From a checkpoint of a small image classifier.
Model: 8.82M parameters, 32-pixel images, arch vit, layers 16, width 256.
Rows from block 12, named by matrix and row number. Rows with one number belong to one neuron. Each number is 500 + 40 x the weight over its row's rms, rounded and kept within 0 to 999. All counts start at 0. Numbers have three digits each. After the name is the row's rms in percent of the matrix's.
# fc1: MLP up (model.blocks.12.mlp.fc1.weight, 512x256), inputs 128-191
# fc2: MLP down (model.blocks.12.mlp.fc2.weight, 256x512, transposed), outputs 128-191
fc1.307 117:492540536496464467532500534453448484468504489398526492397498520508466494451524548468519452552497513374543437541500525484522534511488543582495524537511583539501506472533500573462484556506482470
fc2.307 115:513478429500488515536498464524584535491493534611499493603502483517564538517508532533515513500507491612464517518521472539476482511532519396491460516428440450521482513470471503522508495529510492
fc1.308 106:463472469472507510550529468430462499494505495485520394522457547478565524495499494402457488437568481523450477529450468448465504559586511519430503480467527495515489523501512479512477492487474521
fc2.308 118:513530639546488477476508500616527525533498536521411531454495493496453496475511495497572489524535462496521526514480440470494524498447501441482566506510523477542509504567497528482481462511479553
fc1.309 111:503482417543472523529493531545475463485451453495524523437539486571555498535514449525514424479458457486556490486471497444431556431459457507465475560462458438510526528511540557504450509505544461
fc2.309 110:494523510522469474481522457448536526532544530539496562506463492451457474495481481494466458463459562500485507547543418539521474589543496548507629512502498518506492507436473513469518466547456489
fc1.310 095:482519542569556514611460470525522502472506507597471524459528537564442514512510547512528410542584462459464460573527395488479513488517511526459513546504443452496467599527489477496488546432466552
fc2.310 104:484488511477505553467569482458445439584557481486476467541510396601487423462494520522482530493489555480533503487486495508458458490454498521518440476496590496458470478506555461493540489534451439
fc1.311 106:515460539499510441455527620531508445475471482438556550549525470474455499452543451486487521492533497479488505532569500508440522487554442523448514550516491495444428548432600548477530445440503537
fc2.311 103:501513500511512470421498460479401480511517475504501496474523510512491499514515517504480486489565530512464532458508480489492519518463522549538475577503521507521544462524460490511498530435424503
fc1.312 096:573522477514564535578516503533544449531512504522592481508566489492509556494553453503546478416462453504549437493495494583499489549505491532442500414409484478504472464490497515499530496561448464
fc2.312 089:526471553474480544464527527476430479544442479416537499436498489502502466435523474467463598460585502423498496478522519532480505547522511559487512518498529500549521462503509525500538473431523511
fc1.313 113:521577514498492519564503501482500549526518506525493479441560549516541538549506443512545495482501501522492464465464531395472522515541544490497518563455516477484496498497387527481418501515472551
fc2.313 100:505440478477499508536579470542527575518553492531413520536470464541517451503508498555392497483515534510446514530453412592498521461528470492515531491550503500509399468446615524489552586541489426
fc1.314 108:443471447474511535597530515524509495424458421500532488495506536521586482523481474507524476480478461487533476532456590506457563468471462531504502460488500464490505497439530528502418462579534388
fc2.314 110:506439532521516511515541511522556495524611475534545516509514482513465549498480478486436462482483579465475484534506506501450510509601528531492533536450509496497474524483497505506549492509556506
fc1.315 128:476491545551516496593505534465535523452499436479467528468538565548530509480495458468508538511536379476491544477444522460466542520524505521463494506474474495458488476507493501485530476522489505
fc2.315 160:522545457488462514438451529521427528495538521422536510523504503464527420478523488471530481532469609509536470517528513498507461494511519451504425523530533461508499505458537491471427481494512549
fc1.316 096:469488432504530540465519548452427554519446577474547502556511470436565480430583510495512543491520409520432502526496552584497502489482499506412478476517445509502507489508519524532459453525471494
fc2.316 096:518437480500497519475534532507519479496610510509556545590511466507496474514507556538478394495432548513501506488515473494490507457561502536515437536480504492493527504486515496523493499522503439
fc1.317 055:490587516511529487580542499499508471531535497475540442443506587474494530442526541511544572499519433463457505477472448508507546513549560449470507559481493467454420490515507544444486546485438491
fc2.317 035:577576432500465503527497462519512554435528461465492543556477519572537474558507553454516497558477553486564524532479434462489471477571512441565494496436522491514481488530511500569435617513526561
fc1.318 092:501560554582525478512492492523447554527436490552535453478475554445496506431457523481480503521533442514479517501457425540505486503520525574493531547526566517486450492582456473540513489465421501
fc2.318 089:441523474499494479530512517473482467463464487439523474500445477519551481520560479484483544458525484482515485493443533584481540519504584480587476486487494497465466468457518584504529542497574481
fc1.319 069:491518509507508495597558486505466502535533462511519500475561530533456490508545513462542493464475398501484470420505415490504519529514532580473567524476522508459480501478540551476476527499441510
fc2.319 059:493512493495474522464464511539486483554530495492450520516504486528436454559494470471527489440483609498517516473534474539526494528480494501508524504533447459517549482517503485385506542562463506
fc1.320 103:483481566431427534490437539550536524478507491461493542474447479550509477500487492443549515552524510521547448548555521556490468497509471523504530582463493481514511519519480497420501408519468613
fc2.320 092:478510523483547449488448509483496535465559560502507525468560494554469526476446501485541440536521467480499546507519510472556468464519523474486488525492532477522496564564509513548557532428473581
fc1.321 125:522470458519503517500506542484481548503479537435523493508543467483524485439556515530545468466530510486495466519523512480535481502482495550392497507527487471516462523491553499544478511487428468
fc2.321 151:490588596488471502573460509552547464499626489527463511481497519545437499498493509454531498554450560460534512464529445449486478474562476471501614506477489520497514502525410506492507498500522564
fc1.322 103:389483471481477423472452543481478553435541484478562551487550568488519468499529436471571501548518479493482563505525558453485547505542461447499413600560490534485416568514511516455496506505513485
fc2.322 121:633571496471469502478557505451493447481441482507502529507475484498496452525520501487480536457449590505502488529537474529487434506518533481484470495466464468523502508501453521519469492539484463
fc1.323 108:519586549541530531570433529548527493543483503510443451500480509459414487488532592461584563465482457445513464456597437440540472474508467524497550527519480516521447497586485496535511483518508563
fc2.323 131:485463490548534507484590494448499408484521499473551504454541533552503528509503524563462496420453569517447526497476509591462525541505490539469529484455459503494513486422504528515539472485436402
fc1.324 090:518520463460512491585563476430491478532462496567485433507444543569507510458499536516457491475532415560452421591511401459533484539473466512495509513527522527539506500503456522457483496522437490
fc2.324 100:479494613506519486438403524635496563487559507489502574475549493498527494528523488479586480565493587464553486520520490577477504472500496475502468488433525488540516490537540497483409464450514551
fc1.325 088:579510520495423526478568544456494508531448502376562501508483477462472498457527517577521541394519500458460456539526495546494506502505494539350481451495438468479510420470551520467524486547467454
fc2.325 090:524495530481521551422511510527461514494582512460505541461517521500477424487500480445459523549467575455530444485476483500490461532514508562505515532448544480474520474482398483463506552480487534
fc1.326 093:601530472524392509530487525510516572530515565539515495459513493504508554524538591536511445437455492516534496529471533420501528451552549518390549529474446406481499428519506553493539532508468533
fc2.326 093:550531506492550499487541458458524483523534468508480510576464512480504486525498427460483531534505585457494513521513453603488515544506557537533455452452462469481475569435434565560435494515570488
fc1.327 061:473513509493560453548469516538581522532523443485504468428547554534489519470546521512615523469543445414482499444485470484490555541512535493466485494474524511451438543561541517516496575516445493
fc2.327 054:523587434482492566535511494613418514586562511485481502515511444537584479508463401493552476557512517515470461492510464434496511474495494528546448536482492458512510518478488500432480541514444498
fc1.328 114:503521578471574432555497473505538511576499459513517543506524533524473524479474485422513525461545437440461507481528512526449511521459459482431490532484470443443562526483468459522451412487540519
fc2.328 135:517510492517474475494529481528453536505475564519504490470515484467454581507535527572507440458572457538444486560489494446574516497496530545522541493509550484470513522553488494514531504466406466
fc1.329 078:535531512484543481537481532479462452517558447519513490470487546514504516486491527521562563441486462476431534491461437499487565537544532504433512509458515450463482439587563477448462545472434523
fc2.329 060:515440429525507465486477553452455483504453557561542477497437571538477514577535468461509535462489531540523441528465527493575472446533539485519497469468469506523445556531547519496468480544475473
fc1.330 071:496568512487533429545526540519490465525523483478477518440492480476455504438525445492558532471453412504447466475482544499469495555516501522501492500514527517457434523487540542459475542480462483
fc2.330 054:457530524444455453529516450487499604500554546518492503546527572537518493385495516524458449532437568513533480507506532581497492542545507490462517589488525497424456529471452528502449442449558489
fc1.331 096:399508479497521497473510521466490487558495470548541527452530554474525556433479495500488513414515398477491465472481537471483491540542484541489538445500482487465501521545507569459529521477548512
fc2.331 087:474449470471472508552506477484464489517515526537519522509450434496553471454424521500503474541585516531469482438589456533515446420462478500541460449534486441534525519486555481573524388480531455
fc1.332 109:501520479474506473479526548462525527468487484497562442464518547452480558447530476440501487493467511438478488480495548502511513517543495553421576538495487475450510444530501548499477573457499562
fc2.332 095:542494538469462594506468493512546625425466495531540457521499502518500526513573449485469495435476497472513499502517489492529447550597458527475617482509509442492463489475465527504434574554550582
fc1.333 099:526608494513483530482400488524491578541464563507395473509423546458478461519485457488539580533553405498554465396513469425592475451490522474540494508537573524496489484577495485518416512564535554
fc2.333 101:529563542517483493546466496559527511520516512522415501502488492503471494485504454440572448582491494540518508467505425419518489411481516500513525515562530548480473482517501470504477465511537618
fc1.334 107:521488519509542436471517449481435445559468451511492567469585583528544492443527526390525510492591470452495499448489443501527523536451513504491507429493481471543447420587566524499545467425520546
fc2.334 098:444549580491472506522497487527556473491478550583483476509457511490446518485517565551472446525443460509516508509454474545518547547516457517462525525513481557514509539469525489519547434559429484
fc1.335 093:536567487521467558479445471440503518501501477526455448496467541482522485545481428487572522478489518455537465441534470474563517515586466514526520510475479443484541475575454478461374493531509526
fc2.335 088:504491483501451526498486427575474622471535560485538540500500470456538478457549478523539450576442537494488520502584495507466512358566535520504519526571515496463545472463535500539531533501530468
fc1.336 094:550555495491482562528510491445531511470487478455496493506511513516564492533512571544495603379468481479565513499478585546528431550479496487503539501480467473503473491488454504508474466538523463
fc2.336 094:530505535482477511536528520538478517473501491471480472440533501493512446508516480517492542500507530448501529472525445499465501520532520498535486515445527481512529519515524496493506498390564518
fc1.337 054:507559494528538462587503546501515465525533482460508506453522587509507527433515500497574514472524420456475527470500443499511520550527568550486521542447478475480403491533551534448519556491449513
fc2.337 031:503479514471492494480551548541471485472496450465552449488482482585589495503451467516533498524494603541459442484545579468510496556512461449437491505506486452476449476494488478506545529456491490
fc1.338 118:450479519452534427512482468533458448495540515508538536414546502554492534459550479477582448537520536509493450499532528492498490486455495470494480435499543487525514475487515486452542550459461517
fc2.338 122:498542464523507484506559514478513539498451475482531532507524523418548464512510528501405545546466454428558518496480483530509516540555528521491471497448495496527505497468481511525515492511587481
fc1.339 097:510546500510510548539472532583521499469488463551506474508466481537521497500465500544511482527467467492565476500495597469458566435560473527415512568517520494432468553496527473501458481579534487
fc2.339 091:440427535523480500370507443483459480517499555467543503452515506550529567461441489474514510496584546483440525492565515589523495572415448518578579493508505536473521522488533543498510503394448519
fc1.340 100:532546414515490511523499520463529536465476431503546468523488568475553490492528566479486490477540485471473504491519480463529495442588490583490483467561471560502456499487534478575431489542550468
fc2.340 098:505495545495531514485469494545467524493526513502417484488462495536444544493467500480520499492542551563450452473462468523513482553433499435516550487501514517509493530503460506505498516449411589
fc1.341 105:545506481522539448519516520460415435544551425518505448486531544526534500460505484490506508444540459530484475507509480468519538462444492454461463407531547460547479444554473518521513565464492471
fc2.341 096:432554519531548508542514498502523425497529489523440534512492493519461490504453519565465472559486511536484493530488466545480447512501492516528408481512475493503500522482568552523598474538461493
fc1.342 110:529473489474553539489522550537498459523529473457489517518513477556409530518467514506528432440478470482564497442503481463456510482499461485370497444473470447483470455488502520513503486530489510
fc2.342 103:512573472534473496465483512467565563500494517539475476539486485426485481480480531573494566469448478493565504508503553565528500538513471438498465502453494453520474488525410540499474460604504456
fc1.343 098:428502575543507478479478471579482492496502539514482522494537483505385432429510584442605460509449507487553508457437479506488518508494589472463518484517529529485445532543492481517546472471486578
fc2.343 097:450489417496513555461558540361532514465455495516520431500517463503523499452474515572415490466495474513500545440484539527499495526538435507481450501499505487489511522431509505430490438518523410
fc1.344 114:488539473540588504571557488452543467480537402491532496524521521517520489481486451516472455566486482435530554513484523511518449518544476591512480544401463512550484462481550504516504504532546481
fc2.344 120:482493528497523522541486504487533423499490557556484465511433462515429555533504517502481448505455456546478461507481526477547492519528464501437518486549488534547532492465462499518518478581399489
fc1.345 107:469552513459443509562454498433446543483552463484488413470525542507521482525469451413527516517470520446546434419523516441528534498565516479531490529465518488467507492573412546465430474498538577
fc2.345 102:456448447512431503507506462519546595473551503518535498560514476497517422518536552559495463526428607523521481431519485517498492441561513489473514576508510493480520496469607526474476525535554475
fc1.346 118:518460491503605467505586555499477524403487460512564517511507538484535491531537541489463459527490481431488531436520470549385500547487545491365460563521485509471452510467531499448476540517514519
fc2.346 111:522485464491486506390464472466445537483444510490514500604516471446490465484478485520500556507502562492479524547504458594530517513481507488493403538501402510476493503481517539434463437530487499
fc1.347 102:481523508480506482560445476472431502533515505448457459480500584419521442521469513457585523527462451454539443436453581425535492512524512450529469475486501491475484478537510535494469473497486541
fc2.347 119:531408469488526503536525565492511507483536536466508512534536529429568484503505488508524546499454517487544526474443625546486526544511516489436419492492449479527462489480477550476461442512533468
fc1.348 117:458511493442472472507450533497518467529552534464500494490495490474493452512464558539504514499445514508510452478478536539470442560500523380429516554430528453474520555489463472426500503464532550
fc2.348 099:522486460462511508451494522490521497451522450468521475535498452550473487489487628579477447532514693548482449499508526477487471478510545515522448520499479478511525519441517483522425534496482513
fc1.349 075:517602542480540462527470530493451498537570467481534570412526546479445563520505497495528525461543436453480489485486506460519527533503538458428532552437497505517414478523456498480424473494488464
fc2.349 067:483562497571535473452543523526520499529479475484465483511503575524488469528467459506478549411465514506518534540458490527394478529507561474502503540480509558514509500446499605459486403502433500
fc1.350 098:486531468436453455467457543548478499446441519480509429458551594429547530442496565522582478463531469487445466437439437481483575515547536451418513448479496454515474554489529564474551540464458536
fc2.350 083:497468501561607505483470514470555552470483555549476512540485457473526514528437504505433493481496467561531499479474455454488514535512515485480520491545532562504465565583474488464485493533474558
fc1.351 123:463553521499543477527541519427486480524521531507582496474471522452417490487458497511465502537467483464521503523516497561458463588573500551504551521455511534393509538449496508452553503518466515
fc2.351 142:463513508508486504505536465475539474480539448543547491504482490477440554495489479564468393538456540512490494533513476463474491515584515566520527500499551541526509477417528493497548515521453506
fc1.352 111:466595483537520554605474476456550473511502449514502488498478503509526496502461514559506463533488472489460482467467535501519461458502483510467521508450455464513518573449515468468535459550458463
fc2.352 114:458408506478500521384575514508451470519463482522514498519510482475481536476501497506458535507574513522472517527482484487512493556468472547482461530503547509496512481530531520479539526478434497
fc1.353 106:532569554454439526487459506467547559526561491516498516506470530481475453525425494536476587535477529491528461495619479532490413562614467459561505546414481489480569513524451473425498466504537561
fc2.353 105:582515440502496504499511479458418535515531518438622489485525452501535511507494485550491450457473594514477486520513589493506485464532509523459445551488482466510501503500498465523475535439476477
fc1.354 100:503489536576569518539531529465557483519493439522479487507535554503458550478466450555504587478521411479464551446464469547507585557508483536505511483495472523446484456552435544515552508542451501
fc2.354 102:479505459493481515551512502433501525501473475466519487450535522551545485467520468476429411482535458483523495488525474422503517385544497533477512491500494504490530502474630502434513483520491511
fc1.355 101:550600540508524541498461520551509517483490555510473507532468460468417482499558552489563563482514393486490459432614450440522448495478507501470509476557494506516432487562481477509431461536527521
fc2.355 117:500480533513503512489575472518516410531515448469492549436511481604502552492483484527472495460500590527411510521472478510489499506511507539488597459482476479506524489454513491514580468426470478
fc1.356 077:460505513551552392492537530522495475500528485467592546451551525505451547490503504484576578479579430403510525546467509541478569514509577512430502524477510490480466506527575493541445570442511456
fc2.356 069:465452509451518528563458482525528500522498518481543553495588540490567470488521502520524494483571536521462509499527590538498498519543494411458503488519467446541477520448481530514511593487501476
fc1.357 107:516510539536537444583534492559499477496493482565505514496441523499477535470504486553511453437562422547444472530493452492542532527498511471542471447499540497529453502521543484444544554544450440
fc2.357 098:549547529518480429487455430585507511498494489514466572543525546535450476554495444452533508517394568504519513516561478476557543486485493497452560540543518530616545514526504495513464508538505540
fc1.358 053:489565521515543507495496515524501479524552534488519479477513544522475529476544494505520495486532441486473536453475511507535526541511521484402478542458526528461438473502530486505488589468398469
fc2.358 039:523550575498485473465521470525488483501485485458496482423485492526513522530500466462481537513490542451515496514508569473459556429501501509564512554514470532517519524544537529503498471546467517
fc1.359 057:465500513544544506551547555548478479541537497476508480411600504514483456422529534496623523458462459432523454466470466509500523476543596525460501506442508416468423494570579520533497539457534528
fc2.359 051:499466533468492471528490457481489472496424522518504469501465475465528504557497493492461550486485574474501543454525640508536459559522541451467531509532478501504527536547529576543568478485505521
fc1.360 126:538471516401548454456454546552522478454480451532463531500490613461566424534499535458483497532547485475554544392458483504418479507508535437507490476493475545510497519494490520438441491564488520
fc2.360 122:518491495499507461503433499514480510448531509529460529536478527531557457499535478453522471501466557481550482488524458443484520396482527472528504483552474526511458499480479485501455503530561562
fc1.361 088:502535494481583500534570559465504496569523518491482454481478547549508552481521539571487560453504475503440488434482487469539450540561605538518546597500469583499457444520511472523448540523463473
fc2.361 080:468455502522494461464512519502458459484514570463552483536580500442449534536503468505534562469438527506462515535417501513608475542493591557544521449471532464524462513467449500436541448476477508
fc1.362 096:511527556524494502523466512535503506413538504528472475486479546509497514573470538427522467568444526480476480531570500476502510484547477487430504507488532506545481459512485532411525513446446567
fc2.362 086:514584522511467529455546401499521513509527531523564476554493516485485517496513502457524493476461491482430568482503483525572444519498452493464525475513492438539506498489439463442493526525463486
fc1.363 091:463514549554553459569467592505499563500528494536570513474585551534504518453522497431518481499478469480512484496509510518523523512500521527505555521455491498482463497509455514526540490462479575
fc2.363 080:527527487501564548448485499486509498551455482510511427502404477483517572555476502465464542496515533516414469422505499498556477589480474478488520471529460518546526556528512584497542555495495523
fc1.364 093:514570565486500533516524535536445524549468585520494511536530468411462445419564506490567532479524473514460481447539524447528423559469472498487499421543549541572433571511401529508527518517488577
fc2.364 078:564536491480449482527409502504528534492464553544470421521543445507533515518504534535533472507522483557493476528485512448521483406510461490457496447563519476476462514517563566495474492548501500
fc1.365 103:530545510502461490477456589555518556500501553424427523472465445557482428445502452568568534556509506518517483477534535471462452518507471452454470576550494499470535541461555499501491473487469550
fc2.365 090:484506470515538535529475454392468511464501554535536463472407449446434527540522547469502412514555484491480471548498510442540499523491523552486534544526536555516456587462508486538484508535499515
fc1.366 072:465532523490504474508572529496499491507544477462569522462536556474506526451492529506557570466515429481472484455470456480475532564506556464488494503411509493489454492473533535438484523509486537
fc2.366 061:457540525517496623470469485467479459527517557493539569501502466535475552518522461424509530504518545504567493505555569463586494496489585506490481471477547504534545480548542474502503496497440518
fc1.367 102:499542583528482465517450472533508465529466544536441524469505538564477506430566496485568534533534477535498508432488438456561576441456507501511525508551525529493540489564504512533515548493443528
fc2.367 102:506531404482510501446527494465474587522490495470635499515504468438529475495491483509417495461495561453549466533489621559502476577562490486494459483409505458497519477431498487515486475485573469
fc1.368 096:602542469503467531513468535519511493523520528541533550548482443422481503531481475472524502500487440511589464506539492470510513448551503531396488471510477408497481443493460492503456483543505511
fc2.368 103:556485497490514480432500498529446494507501509438452489470482515491490469507499519471511568495510538495535474478505517499496502533458442459521468443499527447462515538544483496502498419420551535
fc1.369 091:530483536527508524462509542520506557453500521434589549503608461457539492510489505481544575509500486373545575448499552577454454543572538484505466465423469477487475473519500508510485491458579509
fc2.369 090:461513547501493499434487480562444487490489513472541527419553489499549489486503528495594459494476542482507508522507495574520507484390545500522476520504509497503529510511570488540510477445488494
fc1.370 100:504473504470473501445483526524572551464528495558491484564526556504548544528508525513518526494516501559531536503424470442498502486527557485544514468457450490493503526482662533558496479504499507
fc2.370 097:531510482508507497534395488518532558494499515550493423518527488490574575486525495460521531490518496560476508467493520527511488501491447400507485473480461466459453514530303494541508521457517477
fc1.371 083:522572503524637510512472473479483470582574455468514498440540473499459483490508564537483526458501438469545419463505407552483486501484503490477542477433485497475495473537522508540499524515525456
fc2.371 076:508475502440465536506521464548497487515489532499517572563478458513555492512503564486470524469519522526499556500513461468501384491513566414474453517480452473530444563444457527508461577479530491
fc1.372 102:506503512496470545520495551494517545427514542504515481483515547474552535508478519529508487425524502460545471461522525501507543467620468502419542435495502461447523503497513628515527545541508493
fc2.372 103:513476535503550512574471527526513537481521509539477451516486520579465513510527529496521413499436558487538480550461516435479486477577513522509543487529491504439556489473481430540493543621476502
fc1.373 103:422445493528575504521524526490500448519464393509454453437540480498466507462521479504596432472552491443492438471525444486524463491491481501422509511489475479532472546536512496470516502476458486
fc2.373 107:454439431542538520475575473560449451549540521451454474522524447456530459515472523546511522498491502585413525469453465503576523476463482498472429493516531489481493453498565510510490483497444369
fc1.374 108:498455555517516467494476533402520494441551530542508478463502552472482517540484431434497514488515509463499508533534521472518542506689473509413530545500532503369503487491538480521507517515476529
fc2.374 114:509503581514518484551448476467488502490543514540523496472487522518411536492492523499503381521464611477515506545498540442483466492584505543499530556523520525500549509494470480565520522574443516
fc1.375 060:527504532506533524572506509542487474540499475457519517428516551452501514464513489540503523485545445471460514523508508470538554494513530567418503501489535480530399492523532513442506582494466511
fc2.375 038:533546503532486399513531461486548503504491546453538495472517538512520495501487455524494511417511504499556416513424474568516532490488562511507466429440507447499464511492481434536519584511530448
fc1.376 103:521444465505449507582595547553482540468590433498560424465494555454560571537549490471491466468466511513473523511503549535491530517548523530472456537484528461478483435492456532439512465528485428
fc2.376 091:523528590525458499425419458564537596435486536510469531474509537513553560439505544460501492510502490502497474523439551436514568490561491472486526480558507531529484447556444453458454470528516542
fc1.377 105:537518484486544486499442496477456530471536536566505518499464469452482483534460465461504476514570403510551501430493503458500543447515453477484493438479550482490470431548560480456478544494457547
fc2.377 095:491518529497489488524467482498514527527581493530432474501463495487475533521489470492506552537535466506560478501494535469516513511504515438501505538471575489525505492512420503447432513508494567
fc1.378 110:470518517467446495533435515492408504492478520525472425451481491594420534508518551479536473534501452520488463535532446381567521494472484502484549522529559546481503474567542487454480460484422534
fc2.378 104:522500520500509489457460475545492559538528495606453477531443546527508491486501532533581444517488581507506519495518477520550537476496482480503523514536516481515539528512443474430481481554484567
fc1.379 062:450548509456476488554522517502469496558572483412472461453528500477537513540489460498529555520464386494479443461478483507471529536555529541439485539511478538467453499522500538466514484426516508
fc2.379 064:443535513577509416485547516523518467512519509519519469476515500533501556535442542514499461508498504500458577490417531507505440559453499487458486522512456518519477585447478525524471579544479491
fc1.380 102:534556495472464564517517494485517474601479474461435393538509500522483474418494495539580549444502510476482487447543443509507462523489474544409461466521472504528512496506475490566474495528503466
fc2.380 095:530495459470484473440501565444444545480503531544463507578480443472469423513504513524521480493510485533505456526470402481547516460482534549518427558551500525505544501505521560538407552579471474
fc1.381 094:515585494545495544492432466560500531554471524444466442503504627455557525482528504462621563517472437457516424434483512424564455459527603487515473450486498476506486486610504480491451502542514523
fc2.381 099:531425489571478499517563499455541470574519492489545458484527493492580516490547451465529499489460567512501556506495615580457523518540463510455477485480431457558510487387522514549555518513538425
fc1.382 084:487553536527522472552544564496500523497529480424492458487519543447495525462535497504532529488531353464477485481473445457525526506551554571509540520497538520465466530488534510519432529488436500
fc2.382 081:509512442453486489560554485406533452516534496486525468516564477543525474540482459512514501576510521531493520554474546504452479499519435471539467578524463484469481442443492552490573475465479463
fc1.383 075:533553459519535507496464532485569508523495494521554492513566489505508503556459508537477579427516427511459562387453491527486514521512485461526449478474513498492453476477544501515454560456545447
fc2.383 075:457487567518515449487487543473523492511443469488505501524538452491490453470515482559511495533555497518531473516490517531473551473498529467442453430470511500492538504441546528433566489450493490
fc1.384 106:501505497528524444536477438512453444500550516522584434353575498500476487451530479473570445578523488514511455519485452474493563521455503447524443518466530465479574452485518487524486502443439464
fc2.384 094:503550470494488503534399501469505538505455539483491506461519485487500501496490494512455479546527497501519484503490474475508515465526522515533564465481495515483497483526463540497556550460502552
fc1.385 098:460475463495517492552529479436420460470515482403540489421583509543525462505529513489510547437491455501532496435445474486486521518504487451535462522467455430511491459524462597516444470431541539
fc2.385 097:517578551495444491554483502544512532501486514539454520550495510478407461508520499481533443549455549469510504497485396452488490512529505523494520481491465501513511486488467543540462492538500562
fc1.386 124:500528490536538477517502476438473493404550467503485489478520562494499522489513486501553460468529488512571483492507495471508521585482497467503483495518498477476431508558451539449478509503502552
fc2.386 105:518537514552506526523499535507502500476414499462464530497559540507512563546491468450462491492489468501516501476519560481506484528500437464459520495537451468505455452482557492529562529540528501
fc1.387 110:441500497555535507493514507470528532451456450485556518527496519496560551491504513488498532455527417478487499516437490525482499548473448460530509543500571526493549516438510490500435505439544509
fc2.387 113:533442497490473452536546471489503543525563493476520503418554475481576492534477485549521546451530550470496451555509560540517529529496477475499526523431460476511482514444480472489460449459523450
fc1.388 103:538507601457556520557528472529562476563585454520528521499458502511474499531465543421480497483417470490489483454513506567447513474499499516448511423458490479437555491505525484446550507534533464
fc2.388 095:555409501504529491445495490559521489457492511557486482556500490510512490460518551473468449471475609513522504497483488456481518456534471444519614504458492499519518499544494501497490531514497537
fc1.389 097:479504503468552445540529527458472514541540475459500467444494530518531551492517488512518501536504459410464532466479496488458487502522551602471536580443529527504425456554458526478470478487478517
fc2.389 080:510508487476513474506472514527474526541473452536480544536511542513484511497544552534478475477506495492576455491476571445560503451470543484493530501510484450467502498559533490420517439513513541
fc1.390 107:460495580503538409578461547445555551534562478487517535476560567564465459443490483422557491589499445473484519503511508483510404525563490544516467557487547555497475540521461561496545531479522584
fc2.390 081:504513489501439410463565545472457484424470480492508493508490523515505498521537511531502530531528535510488461533480424507491609495569408554524487483532572551521547475491545545481510484478458460
fc1.391 116:531516480528489454504481470538474545526469521522559537488503477543493551492520548496478437529547494513539520570481477451519575458510608457522509504463572432496449511557449540551505516469508524
fc2.391 119:462515496477531509496534433492537546538410447510497514554504519479495454520465480492465493537478511476506517456531391573510514476502466521560461515495483485485529519545466537486424517517564534
fc1.392 104:503511471504508534485544568426479550488522465458594497553495532498561483548458501531479574487471503467507480490549562552423451630591459493486473497491470460442517527462423494460440435506542505
fc2.392 097:547544455467487518481442492496448514465487496461558495465522478536506491509480486468502424513456612513492467472524514475535480428503511495481451551543521464511506548526601491507484513467521512
fc1.393 102:525512497484519513439506488454473475555429535436470452476545496479491510433545492530516580445533523454476482520525447573562526603475499484490527479476445472517475397512572498550532528460465487
fc2.393 109:460513529518528468534466488468539464521525527543494531496454481521422530463506456517479420526504466515529489522453453468538489460515519570527550516496518502550502546478499492516534506521436487
fc1.394 054:481587500496542515524507560480496484546501492475518503496508559506482507450527535527563542492502467460506481444421446478495530554516547506445493530428480462461462492537580526462511605475458484
fc2.394 034:450467499469470539520542525497475458480536474463496448469557457566487506428506520495518515482488466480478454558500455397497478524537503424520542459527485565547442508475517498490502510542458568
fc1.395 052:532527499489553504571545550552452484522556422494549489466545567475486505483523485528564525482487452477490465470474508503496516562472548549476518512459533496496403509502555522446455501503474473
fc2.395 045:452557509499475476512500535561518491552526548490494490489507489506480553501498524544523540533507416499508514453500494533533551525522521504510510492552574503556495487501510509517454429429534571
fc1.396 125:508510512583566504511479508515519525446464475508484559483536540484537476485569496486592469515464470422535546437527449466553499437504481562493509503552482550463468487496488513544454534540515483
fc2.396 127:511524449470480504460501489462466503518516514500481433491482490541453549496492466551420470459576555596467445519481489479510495555462487470502489516510530487492508501458536480484499520488408517
fc1.397 115:491516544518506484529465514543438510498432510521484537491524512528519471482544544483647457535500472502570493554506518423459553494451501489439467441543518450526416511573513531517514507518524526
fc2.397 105:518522426515479466454455508504442584547480471509562545527537521478546467473490480476501457521469495461541524518530538456529470419496475575473459522540550489502497472526527482514467508544527467
fc1.398 100:541557411544486529498480518428523495447486456476524472512494570420560457535536518443482466520506477463512510470497533498526499510571494554483446489539483529505457489487519511564427494537548461
fc2.398 094:509492560523494463479460533595460520481535495486470501481517493526464546489490472485577483499501553543464484489498439541535498481447491449516515514510498484491481505515462507540533540440440577
fc1.399 105:520523521487523478491537539547425461576551526494487491408603485519527561447569546499547512542499494488528463511528540447535478473496488467529532537481507464550477453570412523429475555438468549
fc2.399 103:449483513515506504560509495403539537494501495505544559542541529522456503540550565482460439556507503482500496477512469477498463500568455484599530512484519506499496505392612540535525506505556581
fc1.400 097:438518482453528488530475481511508514492512475436523546463524567573584556533476573502488484492525521490461544560489491533473502468479538511530524561493447469510445512524523522528530470428518523
fc2.400 089:513412479475492478458493520515444549534563527507499496431520496534522499504508487532487550482561576492508497510489471472516527550486499467496457505457546477493520437525498521551446559423503485
fc1.401 118:512503506526486468587472446467475530527525565498590483438516591529548530498485517500465505486542473536434491537464435444510574537534546455518482479492512434518513450496475464549537473480469498
fc2.401 122:492433550475466532441452489536494481510466455499424487550455508458503426518510501446430587521528536488535563464532515530499506434515486478510543475577517523535497496506546537483608522450535514
fc1.402 090:408496509512558484501476475492498484512566518484498463498490511513405472509448406489528462483466484501486494474552491452495499512613509508446420484536538527445486531527504478456488491519530442
fc2.402 084:590500537451540530491516496497483490416446504440550581479508504519511460517490555446494538519527585452505509562481529517497470441512412477455497516494505457497533523529492444566549507493516546
fc1.403 091:506568590514471498545443482501576496516565477530487542468500570533458526517423551480500494494462523528571498486477482439472470510564546463571543554446469529483495536508450529486552505491527557
fc2.403 088:518425446498546485518530516477459494507509522466543517552520496482542498546514467559457412518516480499464493496487570543447505473473481577492488453491469505504492492473540498554484517503455420
fc1.404 071:500541505495491456506470500444482447511539514440481484480510523412501505437492506472578574468441463434492492430405499476530586528557533479488465504473442516474440436512541561518460506466466531
fc2.404 066:496525490472506415550523561460504449477478453514474514470514443535528489488511460557477530471522533516478518479451568420524514558516503444558499531605507481509501605513499543511480565491472516